From a checkpoint of a small multi-label audio tagger.
Model: log mel input, width 128.
Training: 13100 steps, batches of 256.
Rows from block 2, named by matrix and row number. Each number is 200 + 40 x the weight over its row's rms, rounded and kept within 0 to 999. All counts start at 0.
# pw1: conv module expand (GLU, value and gate stacked) (model.blocks.2.conv.pw1.weight, 256x128), inputs 0-127
pw1.55,215,220,135,177,176,226,250,240,240,200,234,210,200,167,133,161,243,129,118,180,197,248,212,111,198,244,228,144,229,244,222,166,196,216,237,178,180,203,208,96,216,220,194,299,180,239,175,176,233,253,218,173,297,237,180,200,242,226,252,224,201,143,169,243,189,207,245,203,226,186,216,178,194,221,177,133,112,196,219,213,233,204,191,119,172,140,227,194,226,209,173,264,193,210,243,125,325,203,189,160,214,198,140,220,171,200,230,240,211,183,191,190,208,250,228,242,196,164,189,208,241,172,88,179,222,229,242,216
pw1.56,127,189,259,155,212,260,177,152,137,125,226,114,186,222,181,262,187,249,210,266,182,215,197,163,195,227,244,152,180,178,223,76,211,183,214,197,189,179,115,166,152,242,261,303,173,169,190,132,218,214,215,266,158,167,198,154,223,157,221,220,135,231,139,213,183,241,202,222,150,196,212,269,194,108,218,129,96,165,177,201,228,266,225,189,224,239,187,211,256,229,168,208,169,258,222,167,227,204,209,193,181,216,194,135,204,230,223,200,174,171,198,270,223,201,196,232,224,157,180,206,218,150,199,206,213,196,178,193
pw1.57,151,162,240,170,208,200,180,191,175,226,257,215,183,270,201,262,196,185,184,185,188,199,191,259,157,173,245,203,200,273,231,162,205,118,220,214,129,135,223,214,152,193,174,238,203,206,215,241,182,183,244,204,234,254,269,200,157,255,239,168,209,193,187,187,216,268,186,151,184,255,153,189,198,217,182,164,123,321,266,221,254,305,211,189,229,177,252,203,198,259,214,196,188,126,116,154,223,277,180,165,195,160,175,169,180,217,198,142,268,210,233,146,192,121,201,243,199,121,179,173,138,179,156,165,192,202,209,208
pw1.58,219,242,236,238,179,164,178,159,165,194,145,158,132,216,198,190,78,195,204,243,209,159,128,254,252,186,234,239,170,234,187,210,220,233,197,259,189,153,203,298,207,215,225,161,191,184,149,198,157,125,216,209,210,188,163,220,242,201,287,207,204,133,203,267,222,231,235,173,236,249,253,192,247,239,207,226,176,234,252,199,235,229,210,176,187,214,173,118,149,126,153,169,175,110,192,127,194,147,207,186,198,208,218,231,220,215,158,194,160,175,175,166,241,116,173,120,217,195,222,168,184,227,276,231,209,116,237,181
pw1.59,179,190,185,246,211,226,173,194,216,221,162,144,175,225,162,192,187,127,182,171,226,223,168,188,162,231,110,210,208,220,149,180,216,186,215,89,208,186,153,103,220,182,55,192,259,202,215,198,101,185,207,222,190,188,200,242,170,193,131,178,161,172,195,209,216,166,167,158,137,216,188,213,259,217,265,131,154,264,173,270,225,171,198,224,197,190,139,200,236,230,138,244,202,215,235,260,200,212,288,246,173,239,200,261,180,191,161,231,216,248,262,168,237,162,225,205,140,136,192,209,201,135,181,227,155,221,203,192
pw1.60,197,168,267,207,255,173,216,294,213,225,193,254,222,209,174,263,212,215,209,266,260,237,240,197,241,184,261,184,155,281,197,188,183,200,226,233,240,222,183,136,201,269,238,170,224,236,160,172,174,154,255,137,214,178,191,218,287,219,151,208,174,243,150,202,206,201,175,203,172,228,199,218,176,229,74,226,163,209,155,179,282,253,228,207,246,217,263,170,194,216,165,176,136,201,256,205,243,285,229,245,208,160,203,139,240,206,212,210,170,183,267,162,245,178,193,235,274,189,201,258,113,162,247,225,151,186,217,193
pw1.61,224,279,186,198,214,260,212,224,198,165,263,137,125,285,298,279,190,208,110,166,203,185,174,206,161,113,198,203,243,154,193,197,187,220,154,201,176,174,230,221,253,171,180,163,173,188,256,271,211,184,185,112,230,257,189,203,200,173,140,147,177,184,213,188,249,205,236,206,211,210,234,255,212,190,182,152,122,63,226,191,251,280,243,218,151,177,175,207,220,196,167,162,267,202,190,214,172,244,161,215,133,222,210,203,156,201,215,201,208,229,169,151,161,233,215,169,195,233,266,201,235,210,231,212,213,251,177,237
pw1.62,239,227,179,150,131,206,207,198,209,214,142,191,107,184,232,183,215,159,227,201,196,204,246,211,174,114,129,180,219,167,291,233,190,249,306,203,178,198,234,142,160,218,177,156,172,198,207,217,155,237,261,196,215,228,243,214,238,109,159,139,192,215,228,251,178,212,225,223,196,161,187,181,296,239,249,197,216,232,167,246,254,221,254,173,118,257,204,165,216,217,203,238,214,245,192,219,177,220,226,225,185,222,171,179,154,170,212,191,59,246,178,129,221,221,185,275,239,232,161,264,162,205,227,194,166,174,187,214
pw1.63,126,217,247,209,268,191,265,202,167,165,218,155,165,138,176,191,182,180,189,143,271,280,212,208,175,176,232,197,232,252,207,178,221,173,230,195,204,99,207,150,145,209,151,218,164,186,186,216,219,146,228,143,292,162,188,152,214,176,185,168,120,233,137,166,181,191,159,218,238,227,216,231,170,217,123,151,154,219,172,221,253,173,222,134,205,191,211,172,190,150,199,239,215,187,218,187,242,208,124,124,194,139,274,204,227,224,158,194,141,176,226,185,141,228,87,179,206,136,207,275,191,176,178,186,142,242,219,189
pw1.64,166,132,266,149,140,180,220,180,193,184,154,224,147,147,131,268,185,210,146,191,165,170,222,143,242,152,206,145,154,153,189,220,214,194,233,172,224,224,228,175,282,198,247,172,65,196,193,98,213,171,204,153,253,155,188,135,214,186,186,196,180,243,210,242,210,194,218,239,167,221,199,191,176,164,212,265,239,162,225,242,244,199,159,183,222,234,166,159,221,223,206,161,145,187,222,120,200,239,192,184,139,191,86,114,183,169,212,167,221,218,146,203,174,187,166,210,168,160,162,191,251,195,134,230,156,160,238,223
pw1.65,199,182,237,222,193,215,189,126,165,243,202,242,156,189,198,144,152,170,161,242,193,153,216,195,211,181,147,206,205,198,153,219,281,112,221,222,95,89,179,220,193,230,269,195,167,166,147,180,178,219,243,161,183,239,212,174,268,207,222,128,138,214,193,210,206,112,189,250,189,159,202,268,164,197,215,205,171,198,206,216,229,237,211,142,89,240,205,181,179,186,230,191,180,136,94,147,180,216,223,163,206,188,153,168,178,199,142,194,197,111,181,153,174,183,161,250,201,187,222,227,214,127,211,187,211,156,127,219
pw1.66,230,74,247,107,176,123,168,140,162,145,166,272,177,240,171,164,180,133,198,192,179,227,171,215,210,179,175,180,226,191,158,178,185,203,216,288,241,261,179,160,210,177,218,199,168,202,186,155,208,219,157,199,212,130,190,186,166,158,177,204,202,167,165,221,188,147,186,219,198,219,154,126,216,273,169,177,177,271,252,183,165,136,129,146,229,164,193,226,142,215,218,195,253,250,198,166,205,219,182,202,252,219,295,217,218,251,227,196,226,206,173,249,201,220,249,299,244,208,213,179,209,252,252,141,236,178,257,246
pw1.67,267,238,164,242,210,252,236,201,215,219,166,212,210,248,210,206,205,211,219,255,174,143,182,157,198,259,201,256,214,243,224,284,200,200,195,218,200,232,221,206,253,344,206,163,275,171,217,206,155,189,202,221,175,133,261,192,201,252,207,148,211,182,240,217,236,174,264,210,295,159,307,228,168,202,255,160,182,188,122,151,170,159,187,281,199,190,201,157,172,198,181,158,152,184,243,157,127,170,253,207,207,158,228,174,220,168,193,202,213,215,215,201,165,164,209,172,163,210,132,200,156,145,189,197,154,137,225,108
pw1.68,203,215,248,141,225,199,219,258,165,197,166,160,200,134,294,180,129,159,168,137,160,214,190,237,250,186,144,216,254,142,174,208,221,170,230,256,262,195,193,223,179,165,236,247,162,167,201,153,179,199,230,149,225,215,196,210,158,172,168,170,184,250,181,213,180,177,189,144,236,209,148,279,235,225,259,249,155,283,198,190,245,202,218,192,129,194,141,246,215,154,253,164,150,188,217,171,182,180,214,195,225,253,252,251,209,194,139,189,136,200,233,166,101,247,166,241,184,171,310,232,197,252,265,210,203,217,192,131
pw1.69,198,218,195,131,246,185,371,223,188,224,232,199,221,198,242,144,227,191,241,192,134,228,220,140,139,210,156,191,181,254,232,192,177,116,204,120,204,150,143,194,190,203,218,206,199,231,164,223,168,226,182,213,238,262,210,174,245,250,226,229,94,206,206,232,197,191,131,196,108,233,233,192,235,213,164,155,208,212,193,240,192,190,236,203,140,238,233,230,223,221,217,260,201,93,151,224,203,177,243,160,220,171,195,231,177,227,187,252,183,136,175,221,251,197,199,258,239,167,179,209,231,133,200,264,176,257,204,225
pw1.70,192,160,185,208,256,239,221,217,199,170,208,215,268,207,203,239,240,234,269,204,175,161,175,181,152,181,173,177,196,131,212,167,193,188,151,198,202,163,153,237,152,167,205,222,166,189,241,243,236,184,148,207,173,165,221,229,251,150,173,165,139,180,224,209,236,219,103,227,221,194,121,103,218,130,204,204,235,187,196,168,195,207,203,234,212,262,223,314,174,162,215,111,275,219,237,251,182,292,203,203,260,209,164,236,230,272,187,191,150,226,156,201,172,237,194,190,181,142,225,239,302,127,245,233,212,243,192,262
pw1.71,187,179,219,193,139,180,115,188,185,244,219,206,184,193,203,172,151,148,202,220,165,117,211,196,325,202,186,202,217,223,216,179,258,169,207,233,152,215,184,208,198,201,193,188,192,218,209,126,168,157,300,203,169,94,194,261,234,194,236,220,208,263,168,308,190,194,197,160,193,138,231,196,208,175,182,221,148,151,152,253,221,230,242,213,226,184,196,222,164,222,146,174,193,173,237,227,270,213,151,228,254,226,210,215,220,180,194,266,233,211,247,202,217,123,237,175,235,190,168,238,155,205,141,93,134,214,212,295
pw1.72,236,203,166,195,214,240,174,208,153,195,233,161,216,213,196,244,247,254,254,165,218,205,243,220,161,148,202,223,133,188,209,178,232,201,157,204,150,162,136,266,145,88,230,182,132,225,245,179,192,209,172,171,179,191,186,235,203,77,156,173,145,228,202,139,211,207,151,209,228,146,141,144,137,139,93,206,199,149,217,204,155,248,211,283,202,205,233,281,221,177,191,139,254,190,209,192,220,167,156,211,194,187,186,175,160,227,203,201,152,218,241,159,147,212,240,176,164,248,250,233,190,166,222,205,217,192,159,303
pw1.73,210,167,200,127,192,174,205,193,183,199,169,164,207,158,195,217,188,230,140,217,140,162,168,179,201,238,180,128,183,262,191,172,175,181,191,241,157,226,190,171,191,229,245,202,90,228,210,157,150,162,180,191,273,163,167,151,231,124,239,208,177,160,258,281,215,186,234,238,185,204,269,130,244,160,182,304,111,217,237,201,197,190,217,222,220,206,211,131,125,178,148,182,232,158,237,152,170,201,219,204,253,176,159,202,232,104,285,217,249,229,175,216,206,134,223,195,217,177,129,152,175,271,176,207,180,247,194,235
pw1.74,193,227,173,192,179,218,202,234,240,250,289,169,239,165,142,231,215,217,189,181,182,178,216,88,156,235,201,194,197,217,246,201,182,109,194,191,174,169,149,182,167,194,198,210,224,195,248,193,206,170,256,238,286,194,247,165,242,195,244,177,156,197,212,217,193,201,186,168,207,179,187,257,137,174,138,134,217,218,224,245,153,277,254,276,208,157,213,238,165,257,244,245,263,272,262,156,209,221,194,209,231,163,195,186,136,257,206,158,216,169,129,212,149,245,283,222,215,220,234,203,275,199,147,256,219,205,189,303
pw1.75,177,201,205,179,155,202,187,141,227,184,206,237,339,207,224,236,185,139,179,184,268,244,119,254,161,193,189,180,219,227,168,273,198,163,53,192,229,231,140,204,222,232,234,189,195,203,192,205,192,246,158,204,191,160,213,279,212,278,283,192,201,150,221,118,176,204,205,270,193,254,248,205,168,294,264,234,235,223,210,203,167,202,183,194,244,216,163,199,217,204,223,181,229,229,176,229,161,208,209,185,207,168,255,192,224,165,228,244,332,179,181,227,229,149,157,197,227,159,188,184,244,187,187,185,215,208,203,180
pw1.76,204,192,163,226,221,266,209,250,189,252,170,231,284,216,98,160,192,259,255,265,199,259,194,199,191,250,192,146,251,189,192,131,195,219,258,171,212,241,210,180,186,196,151,222,215,246,217,130,220,205,203,233,244,205,202,191,233,217,208,181,230,225,213,201,195,300,225,224,250,170,167,283,93,105,215,150,197,245,177,209,169,151,189,206,244,211,234,250,194,242,225,187,160,228,213,144,163,198,181,228,141,158,176,157,173,177,218,134,211,198,183,232,201,237,204,208,169,253,99,137,169,128,106,213,190,200,225,181
pw1.77,180,177,226,246,165,220,204,234,198,318,213,146,119,216,222,228,218,170,129,218,225,169,276,160,158,201,212,220,158,170,249,185,217,227,299,156,165,196,217,199,209,219,177,206,220,218,205,179,147,214,203,218,210,211,266,159,162,152,78,199,240,198,180,188,201,163,196,208,207,150,200,252,265,159,160,175,173,245,199,360,226,197,210,207,188,197,239,219,150,251,215,227,207,215,214,187,183,233,254,229,201,181,187,229,161,203,149,184,50,196,208,181,211,231,261,217,199,167,144,244,190,174,198,201,147,156,202,206
pw1.78,228,99,181,80,232,177,177,189,211,198,155,153,205,158,198,196,257,161,221,176,171,301,205,195,217,180,167,160,181,224,179,172,176,173,280,188,195,221,174,184,178,98,178,168,177,175,201,151,249,228,195,162,197,184,172,177,189,222,217,174,187,164,224,186,256,141,68,169,208,189,166,180,236,264,171,171,150,241,159,254,181,194,194,249,102,145,186,191,159,205,241,190,267,241,182,242,213,164,222,175,222,237,219,240,171,230,201,186,259,214,129,166,163,195,212,239,213,132,177,172,190,188,143,132,169,206,257,142
pw1.79,203,214,253,136,172,190,198,242,167,214,170,158,194,244,228,139,206,169,208,127,172,253,264,178,230,217,200,179,196,197,139,257,223,248,276,277,198,232,203,210,192,167,281,229,143,186,213,249,230,154,202,136,210,226,140,157,197,127,184,239,192,219,209,191,216,250,204,172,117,234,198,210,203,165,234,212,121,278,198,228,153,228,216,189,174,188,216,159,197,232,214,275,161,190,199,185,210,141,247,205,161,221,108,163,144,149,201,221,80,229,191,165,180,211,206,246,141,194,309,206,255,202,153,266,201,187,203,198
pw1.80,165,215,197,155,179,193,159,124,198,206,212,209,223,191,215,225,175,211,251,269,195,192,222,333,161,146,209,211,206,273,157,209,257,200,173,232,216,228,176,126,232,236,203,157,173,191,214,227,252,228,200,195,192,161,201,208,203,284,199,183,157,151,227,206,358,359,140,180,164,229,234,209,173,278,199,230,162,247,231,224,179,177,182,249,227,205,188,202,257,204,227,176,198,165,168,240,235,256,198,134,185,171,159,174,233,152,222,194,263,165,172,230,207,150,191,204,162,195,186,186,236,234,166,227,216,226,179,229
pw1.81,167,143,238,179,183,230,190,153,162,160,198,217,180,200,186,176,195,185,230,156,152,204,182,193,178,167,228,180,178,164,169,168,180,171,139,204,183,162,199,199,195,87,111,183,93,129,230,178,190,189,193,170,149,233,181,179,212,48,184,206,160,176,155,153,183,174,132,177,176,189,104,167,210,155,175,173,179,147,189,176,153,197,139,192,214,170,168,291,165,214,243,168,307,226,228,216,211,199,151,211,214,223,154,189,210,184,196,173,174,233,167,185,145,185,197,215,183,165,243,216,289,241,247,202,230,206,170,287
pw1.82,204,259,139,202,197,185,254,219,180,274,214,219,186,138,195,180,267,236,202,216,164,213,205,192,251,246,190,224,219,210,238,131,185,248,202,174,201,174,196,186,239,187,172,189,266,215,279,150,248,218,260,225,195,283,166,198,215,252,263,120,292,156,180,226,140,218,196,194,184,186,225,209,142,82,255,203,209,228,223,252,227,188,252,212,209,196,243,124,207,227,158,200,206,195,245,157,223,173,161,198,161,199,212,231,139,179,172,161,203,225,186,209,264,224,156,120,182,200,159,87,140,130,147,204,167,224,161,171
pw1.83,183,187,230,181,174,169,231,135,208,204,167,178,249,195,353,254,240,262,226,197,204,208,164,158,166,134,197,184,138,175,184,137,155,178,201,196,191,160,226,204,192,215,281,222,171,236,176,239,227,129,169,150,251,201,195,150,224,170,242,163,195,158,194,231,184,186,219,233,211,204,242,161,159,214,96,139,86,214,265,234,290,316,264,229,184,246,250,190,218,216,187,179,186,206,202,190,247,213,168,173,216,153,254,167,164,200,227,197,184,203,191,184,192,212,170,217,129,181,205,206,226,225,196,257,243,208,141,230
pw1.84,204,218,111,209,195,227,210,199,223,194,186,251,203,251,228,164,213,193,137,197,191,185,155,223,157,205,198,150,277,157,243,225,191,241,174,181,163,234,255,276,229,171,169,241,217,206,195,239,236,186,134,225,196,171,218,202,204,145,161,179,239,160,240,164,179,184,204,245,178,198,168,154,189,295,246,200,208,189,221,159,175,194,228,197,173,234,196,290,188,259,236,276,318,269,215,216,157,206,253,205,171,199,210,236,189,174,281,144,252,219,139,231,223,280,250,240,193,196,153,138,323,158,162,243,216,187,155,183
pw1.85,226,170,105,190,165,192,195,216,223,208,234,230,246,219,99,131,199,263,206,207,188,169,296,98,137,95,182,128,236,180,242,186,180,169,195,105,187,205,173,178,240,195,212,158,168,181,234,259,177,185,207,157,253,221,259,154,237,239,186,202,192,153,224,190,220,191,201,207,166,196,157,208,127,148,163,116,232,205,145,195,187,128,201,213,197,196,269,202,220,264,231,209,172,245,180,153,221,171,216,182,139,207,234,159,209,147,208,218,257,202,179,208,205,213,203,164,173,187,175,152,149,192,149,122,158,228,139,229
pw1.86,233,243,222,237,237,231,262,281,186,169,255,278,229,208,235,147,216,87,252,105,218,253,179,191,200,171,192,199,187,207,219,183,213,185,186,195,233,181,152,163,198,125,197,216,215,207,156,114,236,224,203,258,132,168,304,245,204,217,215,181,224,262,198,177,188,212,120,190,264,166,135,204,223,211,228,188,222,261,151,234,222,275,191,220,220,174,213,193,233,273,235,142,182,218,188,151,183,189,182,183,216,217,224,251,182,250,148,186,207,149,232,209,196,228,281,237,254,234,258,255,176,207,274,207,186,202,258,204
pw1.87,220,244,162,104,193,192,182,152,170,213,163,206,191,190,177,201,246,205,178,138,141,250,168,156,196,195,231,179,230,189,186,167,167,174,258,198,148,200,144,158,134,185,178,229,187,204,178,184,210,272,172,172,214,240,195,93,212,175,171,196,161,76,167,143,150,179,109,229,140,211,171,197,151,96,199,155,235,232,169,190,202,184,226,173,198,130,281,233,177,247,270,212,267,245,232,186,216,206,184,221,237,153,144,199,264,240,244,210,227,172,190,236,205,187,178,188,290,175,190,212,164,172,200,172,224,260,155,244
pw1.88,161,188,178,206,157,234,234,236,173,239,202,266,262,197,206,244,218,200,194,288,197,215,259,248,156,134,211,194,203,268,116,217,224,256,173,166,200,112,193,156,174,173,110,223,168,154,206,229,160,253,189,158,185,214,242,206,202,195,298,206,166,206,254,223,214,249,185,258,223,206,205,204,194,183,249,257,139,190,187,190,216,136,179,249,272,231,194,214,211,184,197,190,263,198,263,294,196,232,179,200,261,148,226,220,256,158,189,197,215,272,216,265,188,157,114,265,160,218,160,193,194,170,194,135,179,226,136,164
pw1.89,255,252,205,215,196,221,246,215,191,226,242,258,190,202,159,143,92,147,133,166,132,189,224,167,217,187,247,195,168,229,186,201,281,176,179,169,143,164,187,145,246,191,284,169,206,250,175,238,127,163,222,159,165,173,227,250,197,172,164,262,198,277,187,175,195,190,251,160,197,170,172,251,270,226,102,209,240,260,239,196,217,194,187,195,185,178,159,181,237,147,218,206,158,135,226,201,150,180,164,184,192,207,247,196,195,175,135,196,107,179,235,180,171,210,158,220,155,211,242,202,150,233,241,120,181,114,245,199
pw1.90,241,211,210,115,160,254,160,162,146,158,220,177,132,142,231,260,239,208,219,168,235,178,208,226,209,178,184,188,198,186,180,180,214,188,236,304,210,162,215,280,214,190,160,197,122,168,223,185,243,252,185,219,194,200,184,164,198,165,201,144,196,168,209,253,215,226,79,206,149,200,155,295,218,174,186,252,182,104,200,236,216,239,223,186,220,183,189,254,186,192,211,149,294,183,197,286,248,168,101,240,218,163,169,223,169,191,222,174,156,207,158,173,158,128,192,196,269,174,224,164,224,200,148,179,249,240,201,228
pw1.91,243,174,255,280,167,157,133,205,171,262,159,252,222,219,223,194,176,197,183,181,171,126,197,211,311,222,169,207,204,207,235,135,235,178,204,187,176,175,179,181,204,241,189,204,208,224,171,126,168,160,251,239,190,205,238,178,218,195,248,229,153,224,238,274,216,169,179,112,153,195,191,234,194,177,228,182,167,108,145,260,280,249,202,245,215,143,239,241,155,223,165,167,219,184,231,185,276,148,190,246,239,176,240,230,223,211,149,211,245,216,240,182,188,93,284,183,241,165,224,217,191,199,196,171,182,165,182,300
pw1.92,196,188,196,227,209,205,235,247,233,193,184,196,227,178,186,134,187,202,200,204,202,141,237,162,218,196,115,152,175,164,166,280,151,194,158,232,272,213,193,187,242,299,246,157,121,222,176,145,261,164,253,141,194,168,182,187,273,142,239,204,193,197,235,280,209,246,309,277,209,203,183,179,195,133,172,279,278,162,204,205,221,176,179,191,151,205,198,158,83,144,197,176,207,165,201,151,208,241,186,185,210,198,186,179,197,141,219,180,143,201,233,191,156,216,183,217,170,211,181,153,188,130,147,194,150,263,176,194
pw1.93,255,205,180,130,199,184,175,183,250,169,135,209,211,232,207,229,222,255,200,233,223,215,205,216,204,124,196,202,200,198,217,214,187,210,131,178,195,253,215,159,214,243,165,148,196,168,227,142,237,248,143,176,324,195,184,280,193,243,219,209,192,261,174,231,149,173,250,203,210,158,232,129,151,189,224,216,180,212,238,206,147,243,188,184,125,156,123,229,154,226,178,137,219,189,162,251,176,187,165,187,207,200,181,155,189,175,240,226,303,231,203,315,180,222,181,121,307,164,257,189,238,214,223,147,240,163,210,220
pw1.94,164,204,286,188,100,159,128,190,214,183,178,130,158,239,219,207,181,251,210,204,183,202,169,251,189,196,177,197,163,238,212,249,137,179,287,242,220,245,152,234,145,143,181,233,183,195,183,198,228,173,139,190,165,213,128,163,124,181,174,211,157,175,181,205,173,287,184,211,151,251,212,245,283,177,233,289,181,166,190,219,254,234,199,155,167,232,162,257,273,150,212,148,275,204,226,220,199,172,213,162,264,184,147,196,203,211,248,173,210,208,166,242,229,186,152,191,252,203,214,244,214,255,192,200,281,150,239,146
pw1.95,189,239,184,224,228,205,242,201,258,261,152,188,203,195,222,239,195,266,210,233,200,217,263,205,281,219,266,182,187,279,200,168,173,263,267,178,243,199,243,213,154,221,200,272,256,228,228,236,193,164,281,222,228,188,210,226,216,298,266,207,231,246,198,212,200,186,256,191,262,201,221,246,225,177,216,195,185,199,188,186,222,184,246,144,241,179,224,157,204,232,117,222,140,195,202,109,237,209,207,188,165,209,230,226,221,98,136,241,175,231,307,238,274,286,215,232,188,221,184,211,196,230,147,139,198,198,183,140
pw1.96,172,162,200,208,282,226,203,235,239,180,263,101,239,201,167,108,131,152,129,193,223,162,151,198,192,197,204,210,137,116,204,184,190,164,202,145,179,199,196,136,140,245,175,251,191,206,227,189,208,182,239,279,158,140,246,189,158,174,80,193,171,196,193,155,218,205,263,289,201,208,205,173,213,229,188,219,229,191,197,186,228,153,190,192,203,219,183,159,238,146,166,233,198,180,246,225,217,180,212,196,207,228,202,182,287,176,203,198,223,185,240,169,180,179,186,110,126,216,102,243,190,180,111,190,184,203,146,154
pw1.97,174,219,219,232,224,274,264,153,149,213,135,210,192,190,254,127,198,233,186,278,150,194,195,219,180,148,145,254,186,201,149,177,209,171,208,164,201,162,165,196,182,204,226,158,261,151,154,215,141,252,221,220,112,208,269,179,187,298,225,115,145,231,210,199,209,173,161,213,221,182,205,212,223,267,236,192,197,218,218,146,187,173,219,187,175,283,219,276,215,189,247,123,177,172,82,233,181,190,224,158,255,198,183,270,179,221,164,191,153,151,254,175,178,197,178,227,209,160,200,236,224,157,176,190,253,202,140,130
pw1.98,117,158,271,157,270,169,199,156,242,141,272,137,245,182,192,248,146,248,242,163,205,265,162,230,262,239,266,176,215,227,201,157,220,156,200,210,205,207,189,137,246,202,237,205,222,168,215,139,208,180,214,198,165,224,128,203,226,226,196,210,162,241,156,166,176,277,201,230,213,270,147,269,201,229,224,262,140,280,234,164,243,247,193,208,146,229,123,201,263,207,156,255,161,176,238,274,165,229,207,147,185,262,184,213,254,256,181,190,250,161,197,214,207,176,167,224,161,200,214,208,267,219,191,185,239,192,149,179
pw1.99,241,159,233,216,175,120,212,226,234,255,210,269,155,190,144,227,209,191,213,177,223,241,210,143,202,183,218,235,136,246,202,183,273,102,184,179,171,130,178,186,189,207,223,212,207,241,174,198,150,148,239,130,196,209,196,161,223,179,181,256,206,213,189,226,178,216,110,139,82,161,134,158,207,263,112,142,187,282,269,221,243,191,192,200,233,143,234,191,215,225,158,175,193,201,204,209,270,182,136,162,218,179,257,210,151,268,200,223,158,235,194,147,200,161,196,198,215,187,245,200,127,224,254,180,170,169,181,248
pw1.100,169,199,213,209,255,82,209,154,213,216,175,215,178,168,217,124,292,178,244,216,174,232,170,182,141,139,149,207,255,193,219,196,240,248,163,190,220,223,148,200,198,201,173,347,234,339,258,168,169,175,278,183,247,187,270,131,202,193,197,153,181,190,173,211,199,203,181,183,229,178,247,173,242,206,201,220,207,215,208,185,168,217,183,189,275,208,195,201,160,207,223,188,190,210,293,187,216,219,192,170,201,98,174,136,162,218,205,200,176,167,237,259,257,217,194,132,139,222,208,214,211,202,224,220,246,183,227,211
pw1.101,191,167,174,161,155,174,148,151,192,229,146,143,193,194,208,214,244,205,85,156,131,194,174,147,159,239,230,198,161,182,167,183,196,169,203,183,156,164,150,229,180,142,157,276,165,188,206,208,173,200,171,234,182,235,133,213,128,121,139,231,168,166,139,214,164,224,96,192,171,157,174,160,177,143,135,256,237,171,186,229,162,261,194,211,229,296,168,253,205,187,243,193,311,203,189,261,170,221,165,231,253,220,213,205,172,215,189,184,154,179,145,182,187,236,154,204,230,204,231,187,257,135,221,179,256,185,205,187
pw1.102,212,141,191,189,242,143,240,170,171,229,244,233,194,221,196,257,174,162,213,231,172,197,203,155,194,148,236,268,120,222,178,230,237,108,150,270,193,208,196,156,203,193,204,146,244,196,186,248,207,170,194,172,213,189,199,219,116,192,169,152,189,114,205,189,219,178,91,142,200,142,191,139,199,238,121,151,204,214,228,173,171,202,159,213,199,130,204,182,101,195,285,169,255,189,189,210,154,166,134,183,216,182,275,248,235,185,192,257,251,175,194,190,176,180,208,185,257,209,214,245,253,254,258,258,143,151,195,234
pw1.103,172,148,185,233,211,194,193,192,233,193,189,246,223,242,213,203,244,130,156,145,196,214,98,169,147,159,216,153,230,228,160,249,192,232,91,152,238,229,193,204,256,197,209,204,181,198,234,225,156,216,132,126,111,93,223,249,173,197,147,219,170,187,197,187,192,198,212,144,208,156,186,155,197,179,224,272,195,234,170,166,152,156,193,193,272,208,160,215,242,172,173,116,228,237,263,237,134,185,114,187,205,254,180,176,220,95,228,203,207,221,176,244,238,243,207,129,223,195,189,180,257,234,186,169,167,232,211,204
pw1.104,194,208,207,159,255,170,206,211,217,223,174,191,188,197,179,200,280,233,158,190,275,292,236,234,220,170,237,167,192,242,117,209,144,229,229,247,191,160,166,150,185,194,210,205,200,164,225,215,193,174,209,144,272,233,77,196,161,182,121,243,209,209,74,210,111,200,205,212,179,232,239,196,165,199,178,216,145,241,241,216,186,203,189,122,209,223,217,160,232,213,202,267,164,184,176,271,267,254,230,181,183,125,179,199,155,262,214,173,150,220,240,195,184,275,131,178,216,189,160,178,196,237,121,206,205,191,249,200
pw1.105,233,113,255,239,289,168,238,209,213,237,170,297,210,264,151,160,151,169,167,151,208,216,173,184,240,176,182,222,175,226,188,241,153,195,172,231,171,184,238,208,204,188,271,138,253,191,165,276,200,166,218,156,218,179,230,175,175,205,166,186,198,163,166,179,193,160,195,213,199,203,278,164,267,308,193,182,188,290,237,181,194,185,186,141,138,189,229,221,181,177,257,197,233,191,167,252,221,169,203,156,218,246,324,220,293,171,158,257,226,185,184,182,202,193,212,232,156,208,140,261,228,267,194,151,180,209,206,204
pw1.161,226,202,166,172,189,216,224,237,192,164,197,169,177,268,227,148,200,203,194,214,116,157,191,117,121,212,199,255,112,181,155,170,62,190,196,160,203,146,198,248,185,171,238,184,180,182,250,209,218,163,157,223,218,207,184,187,226,142,131,250,235,204,208,194,133,181,195,163,255,161,253,209,180,129,177,213,267,155,235,214,170,221,199,236,163,232,224,135,207,130,191,208,189,159,144,181,195,182,220,170,206,154,176,163,220,267,260,211,153,200,129,196,178,302,182,127,277,202,197,221,132,146,184,171,199,186,234,183
pw1.162,167,151,253,234,214,241,236,204,217,188,211,115,236,246,136,186,245,204,140,173,180,223,143,165,138,203,223,195,228,197,135,193,178,241,137,169,137,191,171,178,196,166,180,206,198,250,222,188,203,179,179,256,212,160,100,174,130,198,139,164,161,230,146,165,118,108,210,217,182,131,268,209,197,249,164,209,274,211,218,184,201,232,182,233,170,280,230,181,187,193,149,198,112,206,230,207,164,207,233,163,168,138,202,240,162,251,196,166,156,191,141,168,180,259,167,146,244,175,235,160,169,182,204,227,165,120,267,200
pw1.163,221,194,220,168,178,203,207,195,178,89,164,142,226,137,221,172,151,182,151,214,222,159,189,268,214,282,218,193,255,154,229,220,183,183,251,244,196,251,227,230,186,168,214,311,158,195,163,186,199,157,125,232,191,200,209,208,231,152,185,231,152,235,208,215,202,195,250,235,112,287,140,163,254,173,169,193,195,140,182,166,232,163,98,166,227,242,187,201,191,197,144,245,195,222,229,186,155,210,313,232,196,249,191,173,264,205,291,179,242,195,184,189,210,233,180,210,213,187,141,237,250,217,193,282,206,199,232,227
pw1.164,224,177,247,215,184,164,191,150,183,168,200,229,176,194,195,199,172,216,191,234,177,208,198,213,203,185,267,215,156,191,191,263,254,173,120,207,242,166,138,231,268,232,247,199,149,167,183,191,180,187,122,80,184,170,168,232,230,151,191,256,205,228,210,233,178,215,175,203,211,200,203,165,226,227,175,294,193,212,278,123,196,245,169,202,216,237,142,164,207,133,168,149,141,129,253,201,161,184,173,111,219,195,202,162,223,172,212,166,186,185,130,195,157,256,119,131,259,188,220,205,205,248,256,204,238,90,152,165